config.yaml
image_size: 32
crop_scale_min: 0.8
arch: "convformer"
label_smoothing: 0.05
loss: "binary_cross_entropy"
init: "kaiming_normal"
optimizer: "muon"
learning_rate: 0.0048
nesterov: true
orthogonalizer: "newton_schulz_5"
adamw_lr_other_params: 0.0013
max_steps: 30500
batch_size: 128
warmup_steps: 6100
weight_decay: 0.06
Rows from block 3 of a small image classifier, named by matrix and row number. Rows with one number belong to one neuron. Each number is 128 + 24 x the weight over its row's rms, rounded and kept within 0 to 255. All counts start at 0. Numbers have three digits each.
Before each neuron's rows are labels from the 100 images, of 14976, where the neuron reaches its highest value: "peak on" is the class under the peak. Only what is clearly more common there than usual is listed. The data: drawings of small networks of dots and links.
# fc1: MLP up (model.blocks.3.mlp.fc1.weight, 256x128), inputs 0-127
# fc2: MLP down (model.blocks.3.mlp.fc2.weight, 128x256, transposed), outputs 0-127

peak on: dot
fc1.58:139163134156137148138113127167088160142129166140125129098174135083128156135101121111130151128125147090126127112176143162154153116139122115083114088082111107137131167160148170136124107123127112096131150117168154085133123172087152148156099090124131099139115132122131138095118096151138131172100121128113180123169118163130129129124142113104131142153172075111127108100096108093135128115142
fc2.58:144104124139137129135161189140120107164115056143175094103170132130146092137149137131111116127128142092144125131072142114136121154133135128090127117122149118127145110137158185144132121161093123114182134130085115127121146112137105094106150122120139157093101112156105134153117146069094144104124100127150113115121140167095167130153127092139129174129123134127129104156153108139169145086140

peak on: dot
fc1.208:133091114123095124063131099155128126130085072099097122118133150110129118099142126087148080143141149169085119107099126102147133132150114127105138109088139091139108164105140137170125153112115108107130156101144119152133173147142127152129136158142139118114153143176076154132120145123138128185119116096105123131119105128101112167154117104122112129146088089142146142145148086114103083151122
fc2.208:096109129080127147132092140069132100159162191156129089145142097121128170129138183126138124130121119092144119167143092165138138094130191131141116118086141137117121114136099120122183112141139134136099125128125136128125129144101122143130120127118123151150130147088112109085177157128089183113100122136121105116112133153118155143127086116113126097127164150119123109114103140129143188115109

peak on: dot
fc1.250:149136112107169140104149137132139138120129085125154156136132132125137120099094122111117147130113100103088120127132119109155098116137130129124119097089123109113105145118129130088091091167126139127098101138159132103090130139133134128127088125099154146139123109101068111131155131127120107148124171126171109100120094094118106182135140115089104155147093112108127141104177065158104136169053
fc2.250:130122123156147090127180114114108180117140101123114157104157121112119135135095166099127128131154106107131126126115141147103142137126091127135149100179124124128135092212147101098152129102087133124178146138131131177080115137116098166124143102078130117070114148115119110123146119141085147105144126134108154112156183113143112147150091107158138104129123148134124112119091122120101116144150

peak on: link
fc1.223:125148168119129143129111099172115125127129129151150171134104121144182102162136134111128101099145127125122095085093122075137164123103095124151145141104109120131096104141127103149092090150140140103123103132178145113173152113133152102132121124139166104116120115123125162114161194151169080133121098149123081159151140148146125143117110107082101151138123120127154125169124093113152166124136
fc2.223:120116127120103139117149161081090094121162125113121098119143132119122122151074184131125127133139148143111126136133121155141059197135120123058082102164120108135132152144131080122094138149120072121108136129114122157114111123090084120106138116136123161141142146113084084115127102127132136120111120131134154131162135088162125116121097112120117096129128078144127150100129145135157100107112

peak on: dot
fc1.161:126136133142121154157122106183110111134176117157140150127122112133100141110082122108140170106146136138098110123128132104122123120146144134144111122099147138114119121147142102121132162194129152117174098125116095135162109135117148090121154101097168122134101158087123062144114119143106133067113131124157149102148096102181114151128130150113127112130097062133156121128119118140108146160076
fc2.161:133095130101166161128153108118148187173094123115110150114156151137146089136168151114136085130144146159099142144144159145120119175132129124101157082189158120130132124214124145101141119120088097126148142128166127137107121129144096122122115128111130108099129120144105157141172131111137162151144123119105097120118144147103084145126134143145120130118131203113128147125131096129111148140141

peak on: dot
fc1.134:102118111157157112152180155131125172152134187171130128147165118117101150145120125178128103124132149103109165159152118126160145121159180163128128113081140153147119090124127119104144142113143161113106106118159109130113087141100141138153124138157131152113155162133104140109163129174142115104117111114127104164112133144115091095111109138125123140086176132081137131097076121120109150153135
fc2.134:158137126120145145129145159177123087091071111123090104142101175134132119102099143098123143130137129112098126112072081146159153116134131115109095113088130134118124109121096089082090117126096133124129134133123152169179134103149129165120163133094131105108111116145149094134149131137120145164151131134117145102113118112118172114139143090108091136133129131128125063118129120125080117112074

peak on: dot
fc1.86:128157113146140145145106131107168110143144165119158137133166128143151113105101167114133149197139131129113124180143149148138142144159124175102134141107085098111159160153153142168142125153121123129133145167132097168114177142179142159105082142115105141160124146163125178135137149121114152127128124130079098134116115137095114110124099133138146123145101142161128131151122123128147198131160
fc2.86:141108129140186086116160170157163194145125142116135125132129137132108102096160132133117092128106149153186125137104154123114115149126137122146074142113118128132098117136161050137129124117142140125166130134142173097131118129107100131095123135117123159138117097132122122134152152100157160148169143141149164127091093145142107138169138095086118128133115161115123148162158108133101133098164

peak on: link
fc1.156:136157136138136169111163115133105149130116144120109149122137175135131161195138094171114116128125109117109166112131137129100106115128118116151145198112129121127147155118108089144147118151136110083095145148090134107160131099104121150151116132134072094078167137123089140127087085160123134111135153127137118152157116165097136162112114132100149135138114113136141121136080087086151144141095
fc2.156:121140125120159141146115109151131108134119084139157116129117132126126123107112170065118127127110131123134105172133153133129126194118147130056120085139134119131121115108121095127069133145111113126117131132134122107086117113084126153134169122143156170122107146112147136090124150084119121152150116119115109142065120113118171119100181120113083110131167137094132088111157120122161108085116

peak on: dot
fc1.154:128104134118162133145145126076151184119128123119119099132069161110114082149101102153148131115122101134111170132120146111106135111146145124082143092141164115135125132147149098115143113123121135127108143126097148141125103124136111139126151146120113133088147125136128151136095098109115152150147139136112126177131128138090114146135141145147226158116130156166178143095059111142119135131172
fc2.154:103153124134074077152091118169082119152126132123137139175149090127142134128114141139111111130114162088145108135144167119159118102126105125160125164117100119145116138141123132138132140127124125123133128133165083107109132126137169156151122131102116146141108118133164106145150136145141095119113120115122120070097142116134139147115098148142039105137110121087118078201146099129101109119097

peak on: dot
fc1.145:161106128106143138098115136125139104116150149129122156157113116141109092155189081147104169099130170125104137152161111160175101100125116090133118162094140151132162145148117136155136155124140059148152143155147104108118096127124137095174134097096134105123105116114147125144103106096083166136151116139107134131130110153120089114137116151145130097137125190135161091118169130148135121125135
fc2.145:158118131150133136116153146120101162148125139132125096129098133116110159112116127135150122126124167045121133120116112106099164140130123128128114115119153130120137112141096139144161129145086099128122140130180106171181108125120111123101124109162135116113109155082128139141174132130121095101083094133121126121150099074129098076117120131051090157125121149131130078130121124117112182107112

peak on: dot
fc1.37:174135107094127147148117135120127110157142149143117181165125069159112189128129139109164106091125123107135153131121143139114125141136136129157111136080190130127107136131149177107101136161156172156126136164104118135114118128142135116110147124141129098146121116124135077091113127119125109074170147124124111131092131075127143108086126115118139144187151169159094125122089133137142127130114
fc2.37:158078131102161146125150077163113075143136156097115113120093216107120181153102115150125125128136098100148116132144171116125145171128138140114126118149126125130118102152109112117183129132098111123111132128060103122136144131156097161126093107114145132121130136132129148162121141152117128059127103134128132097145115166176130107133109120164123177126133130136127126123136147136125105112129